A small image classifier, trained from scratch: activation gelu, depths [4, 7, 4].
Rows from block 9, named by matrix and row number. Rows with one number belong to one channel. Each number is 500 + 50 x the weight over its row's rms, rounded and kept within 0 to 999. All counts start at 0. Numbers have three digits each. After the name is the row's rms in percent of the matrix's.
# convs0: first 3x3 conv (model.blocks.9.convs.0.weight, 128x128x3x3), inputs 18-26, a 3x3 kernel for each
# convs1: second 3x3 conv (model.blocks.9.convs.1.weight, 128x128x3x3, transposed), outputs 18-26, a 3x3 kernel for each
convs0.21 100:483485492489487492494490486491571494519512584555550508514525544492536525472470451405516524400460541492563597607509485470390448500516556488500506500502496510511504468497493433465468464488465553536506562444470462461498475452542542410445468410412
convs1.21 102:469469509476476492504509513608582475551554445508516454496507442528578476479509462501468419562526478584570471529482377399380423483533483406431396416462440447460474549518524510447561519421502477420455408413443446439440455470433535529503424474526
convs0.22 104:504503493499511491504506491487508377488485365420415425496454447524539488479499464569489523502474550446500458512545561508570560575573629466461493465442476487481506489516498540571510500505482484476478517508464484447465543535453464511451486502481
convs1.22 115:560509474542554530522534523505476411451464408433506445532535555576545599580590613508489518534485495579507498471449476533467456513483471506545608595523574565536545455480469499514495518503463523480407541528418518496421443463484440518510460437461
convs0.23 097:492506495499520510519528524436535440475521389430476367479474479483499536493496528502492542524640563479557507529442478586437514539552565501507491532527484503526494496500475464484464449523453489437428505478467422479564503427504578456455611563440
convs1.23 086:506491462474501491481536523502474386454526456447618560486548549471490529512497511455439525478438496513468424479552518396484501556469476498526509448482447494497484530497502490488461513489438454491542472431450483454539456442521414447538455497484
convs0.24 098:513514512514517522498504519466494431439448473421388427545525509533512511511507504389408426392396458478426460442503504470549586488514503484506510474472506490487504492499496498529527497516547489463540474394471504439531481547446500508492498502540
convs1.24 110:530464468523428439519454484521467493526475465536458423502495511426463518473474524534503501558491497559490524471453411460484443465454471465462544482419473515522551480444470470455454464458530375450474353464420330350373475504464437528451374402441
convs0.25 107:500509499513508508507506506560671510463371427581507495493526538491524532516506495456557520488591441455486566474396487426486481506492400495506481500506484488490482540496501492546549478510565525469483512525488469469458585363488426518550504482446
convs1.25 097:509500455530555490513537493558515544506504512510551495503521581473469510494522513448436464524495458496522563502450409526497444497495527534658575536556546504556581614558542584494588557543505546560530623605593505563538424421495482405487439416447
convs0.26 106:496509506514516519503503507567474438587561418513460495480544523495515508460520565569476450542516484574526615558475480552498510523486514514526503509526507486495489538519504503531523505517535432428447431511454457453467521435483438447426496537519
convs1.26 098:473440399492452387443446380449532509527548547464533530526484523486400529481430467520484513518425486477401511534541542521559560530578558449442446416437480448436521469459511389430478416493549562604538627642528515519539452418446470411479443366532
convs0.27 093:502506510495495500493495500441410461511449502455473496537529514538515521518523499498489536475440524528496502478483457528575404447514420493510486512527495504506493516511558566490497525488481455563495468561505456550483469474490503598515522572463
convs1.27 090:506535506479510534482519529465444393489497440446519491463497480504515506525504501552488513515441523577487528471430429524530426526498413497510479523546549440508505457463448460462440462515510557573562493508488548509446493487463468447445523447454
convs0.28 106:495503504497509501496494491555457611444401504487470561471509528506557539531534491471511533453483512478563519450494570485510554433469572513530516518528512475481476468511475470477462487512507438508500464507484479506462544476542431451524537524499
convs1.28 106:568538569510477518539508505475466433489436386426443440516516534504548532475570575505520524496507519574480506460425474513458472541464467465439397439480455438486487415467561539516485539528555474474554508470489520503485422425455486438450516444441
convs0.29 101:507499499512504499504502497501407438446325404508439581564530483579524475533560491534392282547521302483293346393504514452593505452486432499514494518536507506511482502466469512487472531472490496491474498510501444440480509436399465437412452465466
convs1.29 109:469479456511465430536546453512441448494448470534531525525553588464537559438541563466444495459445496440474515441441472473496452494504509515558538486522523469489501507482488518577526531569554452396445450401394404366376511452552547476531529516503
convs0.30 105:499512514490503510475486501539549445498471475415488621568553505558585523478479505496520456448542389450487401508593505533434359560458464481499502504509494495506486499535506502483475498484499485536531499537546510582524495551349517524369398458549
convs1.30 094:471490531498509501526527500475455536517519490466481433521570604560579544522537513503487556570493579540490493427499414419458426401413435507451430480427454489393405556489490553553514519476518434464481467462457487463400504490532497545507578619557
convs0.31 102:494506503500504504496509494470557515537466412570509426504537525538564540505544549585523462494413425448490420567513507482538577483490454503512492521536504512516482461556488481477473476473472480553514492480488509465494551481410543471440514510522
convs1.31 090:563594595562629611526582564459516489458549551447518479597544553607521525602535491491480524535510496513445437437533488527585546545597564491546490491508493559570508491514501501484497495472496633567539548453478564506523447492503459433412459363396
convs0.32 093:503509498500500494499498488515477457471476481546484449470478482496495465483493497416453659463451463549549509591571577595466465558536419540525512520505500497506487438445453430465456468449467435479479465481471521529526436456433541549509476470343
convs1.32 079:461452481472450486493465497442466491454490472439453484463479435499591483526586519474529539486527544454402483571537589502514582508522541551580509514535533467452507540561566595668583609673636489548540509599623571592556503501508543569508544564509
convs0.33 096:505497494500497488502496483417476489420626498539547446474512506496509531473494512552426390499472347494363401465447460491509533488508598485495499503520516499499506526510479533449461512480495448440476493536504488533518443568415609696431441481489
convs1.33 089:503497535511488539513512540523497485522546448482487430489531468523573505521591518524470494532519434548540508509524479534657550514523527481494552489493510553528473567472559556415550524518562499524545521541557508494505457560594553607605522612564
convs0.34 100:487498490494492483491482475490449500466406532473508512496511505522524518503492470443397438442361464478402484543514433468498479447545539521526514530527524512508500478444464432485484487482446526484522512482495501503507565543487497481551528514530
convs1.34 106:590520551555527511504525494404464442434552494407505450525549544522523533531563542544542523433464491432434500569502410506561480496557558492558527487575584444499535607620608628678629632642579576488457498446474481468447445441415457489425444476415
convs0.35 097:515525525514526528510526517439438438442525414458427389496471521488469512510495512408419416439525481367376376480362445606426462511479418514527517528526497520511483497494511481432498519482488485491486504468480515469518479454468569475497532428449
convs1.35 111:474480514487495492467459474539498480518575470482509492488540476489508488462486418443446445487457451435419449505508541478485501455437477489479457531562535559548508555546516478560522525542509547555503468438476499456502519426482429370440428425502
convs0.36 095:504506505501501498501507498464543387502637456493486403577543501544500512501520536524543531547501506489498527436515565524623559473633459531533516556542539542546533526526534514492444531557519516509496515505509493477528416529522502673615473558494
convs1.36 103:536511527539525536492473464517517513469457450496465436443464470417410441464431474499459477541528519557496522488465484561540506554559492492534521528533472509454429480497504519501500500510474463464488532551506530509492468430518421417505451495518
convs0.37 098:498493494506499497501499500533470433524490441439385466492449497461465502476487535560533536574569541499481471465435490464425480544472520520504498527516514512510509485511521501499543489530540514469471508443484496469527570590493587556591517542564
convs1.37 104:447557539493595530476506464503513462495573464435557494512503468496432454464444444512558493546496499509486512458496503447462453457498409515513485531510572560531527587562537548589566592585565550493521530519540549569603478464504474485476485492486
convs0.38 102:504503504507506509509504502466516474425663677481517478481518516517485516539528560553373422542355331516518436512486478566421470601466463501495477496498498493502499496527491510550520505583540475459482451437509493482549511573488549430383503497362
convs1.38 120:495441506537487497580506462471509550485569602535559533458479523450471540415441461525489523424438530459467556506521534596511553505464505503520546510498554507552490457411478445443421407431460451447455483492425478450486417404490392453468405399504
convs0.39 099:495503508501510516499503506525487356554573432546528589496515498505510508513481485503509511519512478429461509456542562413519463428408377494517504518533525508513502543547501492517482476474478465535511499559526528550528435502567563581545525575473
convs1.39 089:515520522510505573573572611597563509493547516396449473460585600481583555570556474567484511539463540492432453361286380407382344450463369525443468558499502414473476446469496480483461484459479523503485416456482472492525461523529466525542484492525
convs0.40 094:503512510507517522510508505483519533519521492575417543485514521459526570510540524552592517484535581582574633460580521433515497488449502513525512520539522477493492533522480480502487524496491488465462504426403521471454568557487533575455522468384
convs1.40 102:496457494502466463560501501503508561475439438494507510462476594505531544471534494547475458514484405481443425426467488373405487463433476491525455465484439436437447554505559530470479507481467485490538469472520514514526518467387563515372493483451
convs0.41 095:498501496484492496481490499455484499431584516508583522516523518501531523494509498452467444513513504539465466518471506377398493482392430499526523484528543485495517429494510532493503510480487523489483542547542544569523533544454480633622471585566
convs1.41 087:525501520495475527498474533538580527570641573565604561494499480492546430527583449491482424454430445462445486571539521558533516530548504532564483544561517606606510434455479410507544456479526472565477487524431541575539482483425534542434479485439
convs0.42 096:509515514506508516502508506429528486542648510513582425496491517512481501543496490529478523496439516545586497558563479508485488526505557508508515515506509529517501518494509502533538533530504470468531487473514495485495511539482570624596525600540
convs1.42 110:531494502476447474509480498565485509500464469521508461527472473499474461474461478469528515486502536455459518479473490495478486514454446504553567475510476413529511557509479554505519527509508447509492446524526492510450473458460451495431420433425
convs0.43 095:507507506512501492516500494432506532480444501463446441518502492502490503533547518537464590524387433532538597526564568478580475513518497527520503535552543539545528473447527503424531491472508534451492525479499501529548529582467567558467572438410
convs1.43 092:548580581565535549544541533466432459428443456420435415490469530498467527479451496491556501517524511415394471484488512568564543610561527482533545490563530480539491562540509520522482547562525543531619658530579667544573426485484470472488479412494
convs0.44 100:499505502509520518503515515514492512504440403440490435538519527506477519528511551502423434441371372437405485484535512573615515606511423515524525527530527521517527493503528467493522488470481547497444556510479485537540498562512574595517436487545
convs1.44 118:507525529526527529484496450396409435477541478470527459524491508550569547501495535514481478484434463497498579544526549524520513537554476415409441431407413463445436501425412524463444460476478497506538479551572546550569417512462478575472462463409
convs0.45 102:518512504510507507504511516453550481451532464503516394513511518530495485511484448466438446528538492537508493562526455603469524515538542531534531510521528501524527505488500513486511535532510534529515446468477442467435544621559488571549482566499
convs1.45 115:498475511507464479522490490425468419441586458412527484434429465427410413504443422554517586511441531538517579452508565556505542535463479543529573527482563555528597521434478556517495544521490497546504513639577531569540453511467466534404461424387
convs0.46 096:509517513514521513505517514552518629576559640423462488477475492422468507403459514454541553452508614397446489557523487464473480452552581495487484493483482485493500512539464452488502468547528499514534511526490480505490526522429539484500446503524
convs1.46 088:484554486429472437467504477514516508570540536545517516519451464530478455539490497546519449571521447561446508548554500481513465443462409585525516505432480489414467413449579498502556544520559510520521453525496485532507502480438526560433537577478
convs0.47 094:500504498505498500508498499402367438416363460470402481440445466479497496489500520414459452430477427441405538545516496518486535547496551493524519493525510486490500530531494507523529497483505492529496490543487484494481461518525431563499447518560
convs1.47 097:556482550536436429471439423464505594532609608504566547508515540441520591429436487451473456454455475500447496552520515580568606522497538539469540525470526554470460525489424485464499462489533473508479470515491452451475455529537547495464515462450
convs0.48 096:489499496497504506506515509500475457516504611486434366489444487498476497482515526416486577469342488509401545469402428532590538461479431505519514519520512496499504496518483487517521503509555538484495483536551523587624496576564478560529521538458
convs1.48 091:489513506543527482517487447523498422572610542553611568550446477574530452551527497575502542577409433522439468378517511493611555429460432571541466499552489427494458419498575410540500420499438552505492533455427528480530477447546485389460593558535
convs0.49 107:515523516516529514498505502437388473393436475530533516477509508474504520468523559469614568577466475622475469611677579580513407503377349498496489480505504478496486518507509494478490474528518428429460460560525458558545482477547452593502517595468
convs1.49 105:537506538484500516515529465532507376503445426431432465530524548502493507525454438506508484492525471451502559545505573523483467536480458505477514531485484528480436503507543496524586489537591566579498616564547539524577452454454506514458538564443
convs0.50 104:509500495510501504506504500550498323604448437554654628534544566523490508530486448478582577392559522480362353528536465477538499517535593506531499505546517494512520556545560518498536534531534513535541538555533492518487517512475580529558541497484
convs1.50 096:466511528496519466555494475634638591534494498490406440489466488583557505621679610557483481621604528669568612542587568481486490536574543555519487464481448510509467447404380433416441425473494527476489524532525463463467412473464386544537420493539
convs0.51 106:514498498517514510519523520470491447455583480522486406474468469505498500499504535473429445460355392537436492521467466528480465547471468498498504517524499513529508529501502502504526549515480514523538477537526455450474575460610563388418547535466
convs1.51 114:482493554449467503449506572491538487506531490490485504507525479525524425555438382522494508471496460439434487467457526536524558547532507371430438445467408449484466497477528481536468543531431471526418481503495537522495557529542538482565588541533
convs0.52 098:514520512503513511508504505540552513551464391567445281500491493506521525490504532377447480457634624440558628420457549553606503547590474512506495525535514511525499487509497510520454556560514494496478531549499540544476564531519501509517487497537
convs1.52 105:503495524513474484505443450392503536422492541490480486609599525573602509555590487539512459453509503484509507540521471493545466489512473511506511438441499481504551426412503455443520493506520514471506540467471521475482544508537556503524471486558
convs0.53 100:520516504519511509504501499443464537544517519503465463489505534448467518500494523509447437557631474478413505496542501529565508439465477512535504507529508499496498478503494487522478490516496466509490525557523470564539502551531404464528403491580
convs1.53 104:514531497514521503589554511571521497533495533527484460484487509493542533484595577486527511496483439472454440502488521512511454515486455501506439511551436522524432544520462550457450532511456494519559483504508495488497511484541521485496583534603
convs0.54 102:490504512495494502495485487530444566527405462538419505480474495507505500498512529481514608518350437524435510293431584480435496552512440516525506539525503519510501525496501513491492471473475506419453554436470509542516570477445696432366563449392
convs1.54 123:478471474462457448456476514495402376519475467498447450390450540413488559492533503476464442544542442607569493498445415506426454543549541480504548476547572552585488467495469465468440476500450537535522578508509616493489429459506446544590494542514
convs0.55 097:513506488510516497498504503490495560470388535434496584535549516524587576499538553546507473496382471477453695524518424618540443604617526487509488496515488478501478532459472505543538492573535440525477563537466466483495414559471653555353534501388
convs1.55 092:516520529506550506479567521447455412421407367480456414479572515463616571486521543557551442534535471488479524531573602510508527489510486428537496489550494473508476455470491524445436514504480530496435516513455521517557564544455525518465534539537
convs0.56 104:509513513509495505510503503433345454416338333417279450503496516532537538518564536499529501471472488454450502499426403513589529520531497497496495489492500500477493511530511494502497501528512482525495530515476536545451480527529504430537454474535
convs1.56 112:481496510491520538524537551472517480460493500561467531480503470532605516495534538488510515496561504511418471410468569492484512490452445483445352539460404466446419506563547546486537495494570489525526469505507458475465475431390520527425500524508
convs0.57 102:498502505496498507495501499500526499497508553421431432518542529511527524478504490508513521402455532445493538412386364425485439455509516498514499503510481495500484483456499458458487487493482601646559628637504488492493582627520602565472524490412
convs1.57 100:529565471543483454585517469530540398627620464539493503528518508517629541538575527539479443557560478693614496448500392374442374361471447481426375517590466473572461474408484410392510449385489481464448488525433521533511536503396508523465504547496
convs0.58 096:508511505521529527515514521449650545566585514619476418474508509504537525551565542440486534488442593521540597476473502536580606493518612500514504522528511530529497494522515555540539511483472527489478448497513432473476498487378617602408516527393
convs1.58 085:523553597515546545537521549419392395523491487563541490551532547504532568486534528581572480521529415536565513570572530537548529545531564500493570491507569530478496436462495460485534473553585490407426553524544499465493470494525514527542601572528
convs0.59 100:496502501506503500501499488488460478418465560556503460533514513518522557513495521588691449462441353372342453487508412514598506520585477508491482516519506499528507514508482512520488467453495424416468451544532504536511438406438500489524600565553
convs1.59 105:414401457482510483527556520503479473593544508602522494446402474472432465395483466441468451488601577578580586559500520526542450472469404506520418451518473485545444535512502525490441500455470522517496586501468515465476512508513513478502559519502
convs0.60 101:509519508509524518505504498434313534640476577408474544473493476519524510498507499550587514449482482405417487511542534530555528506478433504508490507526534521542526540514538508442503524509522452528503501589508479455519508594448497508482576497586
convs1.60 083:482491489495446462489472474528534532481520529466456453521486463490541509489497539522565634444491529480441496487527532471561559569521476368419434467514493425427476408482510447516519532557458483488433462544435551553480474521481497505515534540538
convs0.61 102:507530520508522521495503509553563499602526477463453396490488518511508518516527533446523486463548479465536627495466450469532459401476510483503502505507508499501513510480475522536493478529494487462493407540540455577538519431531443432506499496518
convs1.61 101:483462445487477438456449424468477545508494493537502496557507453533510521477484517534543513520501523534458508507432511559481555522438494521501503478537509445460455463494487460503512455500486460462486488497548531501511489516526506502480463484483
convs0.62 094:495510512513528518513518498548511531471418503497517540472449479511495496534493487307305489482605400377385370512610581469402422435460486463493493499529525505522513458523479530526491500546499505497527479513577485524562494500598439353526505533488
convs1.62 081:474555566501548528517497474495499524466426407508485507560524551531559446509523464579580627704575627582609543420480475453546547447590556533504499489531538505510540527517565491530560475533539525469513574447434625509515485514534503599547488534538
convs0.63 097:509514514503513518514522518420463465549538451531453422458529540489501533527534531409423426471494466473507441579597610428431484474446460520501490510506493489498489502526568545498504504517499487477465519415438593533457547493508495416489524512561
convs1.63 092:475519516490505502504519478453554548461529516468503480491433437508462439451485471483508518491513540539479502437465472522530475440436426460455528381461507442490546463470556463455487404470478413456437445485421452413471558515473521517472525566534
convs0.64 097:515510515513519514501505506485490442506485510442466490526517494534509504521475456564595513486460510460397594454451471485432447486455393496513514490508523497491500494490484490517472441516497514561557491611572518554528597579519527596487445495473
convs1.64 094:406466470495527537502533469551540518496553491450486469479489438443479458449456489392404461450424418495432458476524600527538548541565506485481447513597558489572578521551577571557576501469502474435503513467431533472457525487528526491502491491525
convs0.65 104:500504520500504516487492509498472523459517505515508425545515531504509539481486507480400381572430391492527466545525448497479386530509462504507513529522530509507520504507526516530494504499516549508493569539490520517515425639520371584532417490449
convs1.65 110:548575548566592566537568521464451513501498568437462490457472506436442476412449464512513552483478466538475488458494503508590567487491469400442425455506483463509479548498502553564545654663625474509530482457453501447413565547531613676589565597546
convs0.66 094:496498493501509503495505498472493414438516414454457397441494495441507510467479485532525488406491498494463539453532569536602517568535436528530520535534517508518503501538527518554544489514520393543494396550508462473466424565406541707445390456447
convs1.66 096:444454494462498507479514485498537489484498508454527496437465510399407452399379475536473516498453488490428533527563511477480483533477467396549539390501483436472472496481422479522452455510422483514569424490536416411464629631602659561610649639590
convs0.67 099:523511511522521515523513519555455453454449512543432452454491492464512479467493482545478500532492502451472464458502502446478512562566509520498494536540515506521515487484488426507512504506507511518434706605424579520442599645376767736444487518462
convs1.67 098:519538544535515573526470499532479447521422447476416475422438490459512504470497506451477469436489458491512529569531472471507480498510488497519495525478469516451489541566569492531470459471439419496437443635547514678537543612560564506495569566573
convs0.68 101:491505511504524508490508497482520525490595466457618532521537538483492495520523521466434474409295552435476590488477535521535508503446371515516503506513493497509505522525503567451467563473520417480492477515485529532446547525517551480484541500526
convs1.68 095:559503505539458492507497516546492441541550502483547520452387427532450448561490477571463435511471487496462519572509421489464494463443461582558502556577478504528487452448534491522535569476442533573514547547489446372470451442454568537485609541511
convs0.69 100:505498498504498491502503497509523491490499560492489473512554495555587515535556493418416422411378404497480464478486485462438476427405481510534511525549524498511516477513547503503508497490512540570543545579580544585541483553530579548595516607483
convs1.69 120:536486496519495470521491478535497545530456476468447505554501508491413458489424488421441508456439476503483493512491499535527513468514490428432500439401439471429469506422530456371459509484527453498499500527511506455511559556592537524581585558553
convs0.70 097:495484474504498489499495494515502432455549563349464555516466494508476506521518532383394465423304458519471463484522519468462501387408434503506518497500511492502501530509523555479487487523519467494553529503531473499558576533552545483499574504497
convs1.70 101:535476550550515500541494504471497463512553542548517495498556514487495471470450428466412453500432467501481529542493455515509434439575558486524471467547477474489461435435526478424421407460493576547446478408362430437462483493476496473523498493423
convs0.71 098:492503498512520514514514509529532514501569524511516564525527495500494511524526537548486534439384490391432507520537524477489559437447462526513479525534501510524499505500547506467498482504481557459440584437462520562540515544474631465442601591566
convs1.71 099:532542496496537545453462476494478539550557520529553479474414478436443487465477467532574569485534550489469541549551509495513481455473512576649551519621572479555529520489481493438430482461503506496517457443507533415471519537513463452478448444559
convs0.72 101:513511504514517511515522508523557541560482459503445481473503494485482494515515525461440437450375419478448566628517426541486469511482535507512489514520502502505495459511465473462469515478507505496447471607510521545491453526464453725603447416482
convs1.72 097:525548561579562491542565479463465470522469449475426431485443417453432435441470492499476445509450445461451469448503448461514459432455434521528539506528603480476536475517516503464486507439500496447481444433457423487516578601514533545499576596519
convs0.73 098:496497502500490504489493507538601479580555502644613456505536520522512491527490469482456407369561414330536444498511521550472454576522492513504491515507504484486495552497528534505505504500491569557504575556484572490481502557463522546399538505429
convs1.73 099:533485502571502489541526527418425500464476443477514504532446477480477505451435417536416476489380426516459433584535470542535548505525526558592520593579561605613570466441529437450571470438514462494546450491568487440439507493470450473507471522520
convs0.74 102:497502500509508501510509503454593530524573510527492434536517505519518507493488485523323442437428525498583481570525555486477531427465480512518509522522508498489495459447462495459434479509478558592523623566484494439493448581521436630465444452449
convs1.74 094:457451492445425451428436453535535560483572577567560477457408385408427431403435401516451461438428449456459505524540521540596556537576570482477443516602499502593498590497550504439447509484503512476471459607507496543456565527496530546505553608483
convs0.75 100:494490490499490500503500503424410531489535563568570473490529516503496490476463476430471490573549495499424470443495486446475465435477540479505492495501498489490477520511495491477476499502529464509502514580501520518449499570572500658550533506413
convs1.75 098:384355460364409457490510525597548537576511558516546492446520468505580501481563500493538520476439392484424374552574604530560581483554578522552514587582562564535536467454433445471426445479480407495507462520518408439464482539506462462515481487491
convs0.76 099:506508498515515498517512496504548474549646639535462527485461465465470502446474483461498584454446493521520397548516481500524493507493520503496494530527512525542525469468473494501487521508493511505503522465552465504522599516458515464587454578505
convs1.76 097:497527562526552543582567473514520481516577514518450473505480485453487462438425474448382440463437489414428499329429510427500534438496475448471416499571513496552517480502587475553526477501542482426483565529544539467498549449504546584555526572553
convs0.77 097:501504503501498491496495486523498537525456488530495491493481476495501475501499479489415505597491470665628620511427422559549416568553354506517499518523502494499485526474501491466459498459472519505549557508509473493450535481485563492540601508546
convs1.77 090:475488494464449468492493499511533468511519543544578560461409550450427533401422482491480518434447516444480452524573489495544521417501512483601555464482591449465492432557601439515545444500502477481497432432490440496573484534483521620553563616494
convs0.78 104:501495499505500503505498490567474476468420448469481470529555531494496511490504534451583449473553457451464497483477481443584598421514578514501492515510511518509494517565518542581512534530521496515511487520523494523539472584527478487480547414412
convs1.78 110:506470439485476460484474502455445448518543503548559483391412455375416445455452469365418449417419394499425413602568536553574551495616588505530481516602561479552515469558523494507481548527496516584542488571548558555525491438476516455509548546524
convs0.79 099:515522522527525522522517516564683487476531506407498504502483464509493464516492484378324471439416338559479497583600560590646562458532474523514541525521548526528544479446478517471500514481477474525518452515523516493512456443424475491499458434521
convs1.79 106:474441448487464479502521497534547445460542491467492397571546483610564510536498503522500517504438481533502518583527483641608543561516481471484453457488466405461431469444474403406456448468436441427377391445372487494402496430451483482435476477440
convs0.80 103:486492500494515516513526520544525582419432502596545494496522506444535572499570536442606490468464483499463512356513473529577483548482517496487500512520530508523521501535466481550472518523487534510494516561538469503493482489582507465412528429379
convs1.80 109:493472443478458456460456460501553539464546575457533620592555515559619556526544504573514541566467457569430452551532523510543517486455444440410503488469513500474484429465470487426378544425414471544484413453470465407447513562499540556414500556441
convs0.81 099:497491486497502495500505498707556629620532579527532495530517538557516524531508502414467604602470393572435428446437476484407480491465478504481478525503493485480483482520468458475504491511516534532510541532498533470445526603558562612543487430350
convs1.81 093:541524583577545576618596595592556529531531549545535582496456464596455434612449449546541568527576542577634518388437450544535546469472487510538521530574586503578586498526495489525526481483529525543543481578530482554540482445455481496489533509490
convs0.82 098:500505515500501515497495497571531625429409471531523544508511516495504554503504521662621640532546536534674599464486581485402545581514474473506512493527537493509515521501472501468488533535535538582506529583595514572601534618540558666603494572591
convs1.82 082:502496475541573505576584486594568517570554580620606581452465457507489480458486499489452441455517484377432417508574507528590522521498451471507511479572560475524508560545494510433486513440473582546537561539543528524515519507487567571531540543504
convs0.83 095:497509501522530522517516513499639640397477490462486454481476457495471467523488438564430420534561568400488545617630513502519585386442495492504486520536517502511497562500578542492512489534509478488478486526516417471455453462518574465537500481556
convs1.83 094:480463469515540464493570457410422441388445404418476400557535488570518536504395497521554564436461504485468535438423460494478459570606528517451452468467486420471548503492547453502520418499529529493519412430486453408505521489449522573496472521499
convs0.84 098:492503488480480490484482490455427384413477438378525520509530531504524538519503526460527301543563367399438440441484395429559441524579577487479485491490481491505489540502523549531474481473524502493550487462513576545453563499499532379448553521484
convs1.84 097:515588544560560479528538518450514524534547504520491462529512494491532515432492472477463491548520592561587600472538507472515518426471487465529486499562574519510530530534494557550538540548403519457500495431506553510638565503472543511558458451518
convs0.85 101:505506516497503507502511512517505462458389405489386434536533490552555518523507479464464480500431426475512464573487428595485409562543493514507489497502492503494492489505493472484503479469484511454488496553546454584518444429463306624612403665509
convs1.85 117:505546576496503552504497523587551504603546505606590542503491492563572510501529534466473470551513473526522549576489485550587524498574477575506450578595474579588491540490513513511567553605621490544506624688563485525522507596576550730679608675528
convs0.86 099:499501496505504490495497485558561595555441472614513531506552557558601572553559531379521548422554596452478512684517478617467447487391475492510526502514525493500508525481504485502559502501489471494553475455534509475516427447404443517422424447448
convs1.86 097:524496491533475501547497509580552567502480537493485513606567627555563594580527499573602560544593560519511514411413380485523521547533561503526598438528609555538541534504504435481476449483470482491469478484472477458512442516482417439429471443458
convs0.87 095:500502506496502513510509513504619507521655551360460443537495509463459489447472507495499489507479405502433547531520507537585498446506497513520499503516514516527522518546510500511510545567553533460486538491533509521516503553545498459467492502491
convs1.87 104:481487464465470486477493502498496422502535495438482453547526479569539478558504499482463478576518508646602497524571490511573479497532494447459482435449453400390391553499567538513468513523497446507579471514527486507473539509512536475466543520450
convs0.88 094:496502503504508510503506506546434495487405458481453446523544583578553562541554545579586529457374462459407474570527486563481504541379468491522520498515535489488495516501440479416384490456448445467475458506472531533475484474405488518516446509539
convs1.88 085:516531511523566529493506474528448491476455491483428399466418502447391469493481473494495432473451410521469475546512520475422422497496492523528539487582535473520451487417415517480473434432470603565537572547522427489446460487493480535472528521449
convs0.89 103:514507497522518509510504500524577599529468486522359514504520497538560527548567534411417392476664509513660424514514467543483439483523538498506502528545516509513501499521498576579523513540546460466493616568543619536539469457477483499507573552569
convs1.89 099:534573558457483525492480506476558569533581560563537510578503510482516509450486529628607579546549568472507487522504494539479497478502519494454494518516519590602558474419419507446476543516540573596581573498509589531534491553531502500513494489531
convs0.90 100:502503508496496502496499497431457438465514532530567493505535525498507531482481490442463450490493467571514575556485545546482563472377417482472474472465480470463500490482465488474447512508492460468529471451503426477507464467439459450469475411476
convs1.90 098:491471521485491489479494496584569515566584490591562511528541562588588595582582586467501453484504509565563549370472464537564550532557580499487488473467467512472460479492468475475443480417449536455509566493520543513517507429445469476459434494489
convs0.91 104:483502504494499497492496494497483388462411469434407596520506498531551539499544542372351546474431477563527503490519578529591579396454550488496485487515516487513509535516524505542513500500483546501482562477471461529526513496501539503545496445561
convs1.91 100:448493527464453510510445511439544569465554547511504476509468489551603526534614591477467442555471461493518534407569512556604483558471407511618513477544499480532553563507408553492425464544477467520544497472503541564539499539465431542445432578551
convs0.92 100:499502499492495492493490487588516392512491456439338383510527527483516530471490506490483450483441490503439553468404464407506581521527562490486498505494507498498510478518498485494501516488469543519483560517505467478510450549467530542473461471458
convs1.92 091:519518480505492430451424452447471493560516463526550474506468488522459496589572549539517468523447441502426434509561539497503435471466451464444500485500514476435516522542511461519613532447491490508506442447440454431445473570522505543486544576590
convs0.93 105:508507499510504503511505488437453402388651428394530400519554548533547528516514483507546506517489538582453506541473489489475584463474569491517501489530515480509514515506477531545507483510514522519505459423499452517505433531448536504468503624504
convs1.93 100:485467510447424527480395503496508467566551497506491462491531478490557476459504461504492479486523500529508494414475523448489530486491535528553506560600566530590536462552513460617485468577564599516475553532463531533476576477501559531548546485525
convs0.94 098:486494503498508511507505500464496456393455408537564462470506534497528534525543531498406509607481512502468607619660544600589523547474425465518513476529536474521525506545488504574536504531534433507495520538531467554534421480454501411428547456477
convs1.94 097:524491476488461497477492445483523588497610596488555506484543585544486505502426465516522554512536492534572493474482579481516549536541547486539479504576427415514463511466415534494413515513460512575479563548428514438387519590468521515499483466493
convs0.95 104:501505505502498500498492488452400420462459393405389402488548526497581547494547519563450487530425449516506548524538486330395498379497579488499515478480496480479491491482489464510506474499511522536520536493532548550527542539509613460563557557541
convs1.95 113:503526560504508583554544611528502503484517480493529460531554502521514481600557542451479558501471501514437422465462383509453429502467407472491503523519556592594567514469521607550539590555432460466457495548449485506475461507530480598595484490539
convs0.96 101:500498496499501501495496495495539624519467626481471529503484450514501442503517469554528647556434480627492508504430419467463468438476459484495476514531515522531506526517511510497532500506501482501501495568545522589509479591553481603458525569498
convs1.96 092:576519490519499492486478497558582519595528467532491473534517495517516462473514468466437513486479484509509461594536465559552453505512469473533512559599532497545427471509466486446480492459536502587542529584512482480508451509459475479552460436539
convs0.97 098:511503500502504494506506491491497541463424515435568528517502513470495520470484480582563487452309375520381377507581563557530507504455486512532514515521510533540514497481497491476508401500526483510501437464503558517463395377460405445585517582547
convs1.97 104:518515507493492505522510509459436440500426426555458410530530490513507461475499538506466532485476519537537569563627622461590617425509553540541497477551540465521458495466525513462452556531503410484383492554411516489487512568518525614552454479518
convs0.98 097:516509498510507494505503504632487579595572609574599590500513520475468510487472502511492446536566471420504480428421476456475412446445425497517525504518525493499508522500502534465482524509519485533506527573553516525515570520512466469517516524610
convs1.98 097:516546452532553468521501465475496433493560482449553513529503498491386459518476502459498504450536570467546552518529545523533536520536575541536438526544453519564519433481601494496541560588550534497473498520462525575520392417427447456420446462434
convs0.99 101:480495486489501495488488492515528507497410474479498589486521518506520501480465474564529528501568464466503569550549510490462448539476392492508512490531519494538521473458570493489507510528531516470458531465481460520527532487478516495453568484474
convs1.99 096:485528509443484497477487472555544546539546556468463466523444468528452438473479478563514480528498464521508480513593494537607527452522485581600483559601540561594557560526541588495554597586519497415425484470482483496508448459493482406463479486463
convs0.100 104:522523510519517510511510498475460504443512726532611741530512465526500476536505490409528570426573515494458445424437538427565590533611514501539538526565544499523499499552580461501504540575500484487478542501516483510508513584570512455504489471503
convs1.100 102:480502497518464469519504468491423408571489524579506547447522524373441485421435461491455521391396482423430508464492435505512465552510493489476448526575517579585493499470475570487526521431530502458546506453540516511571463491455485512443505512509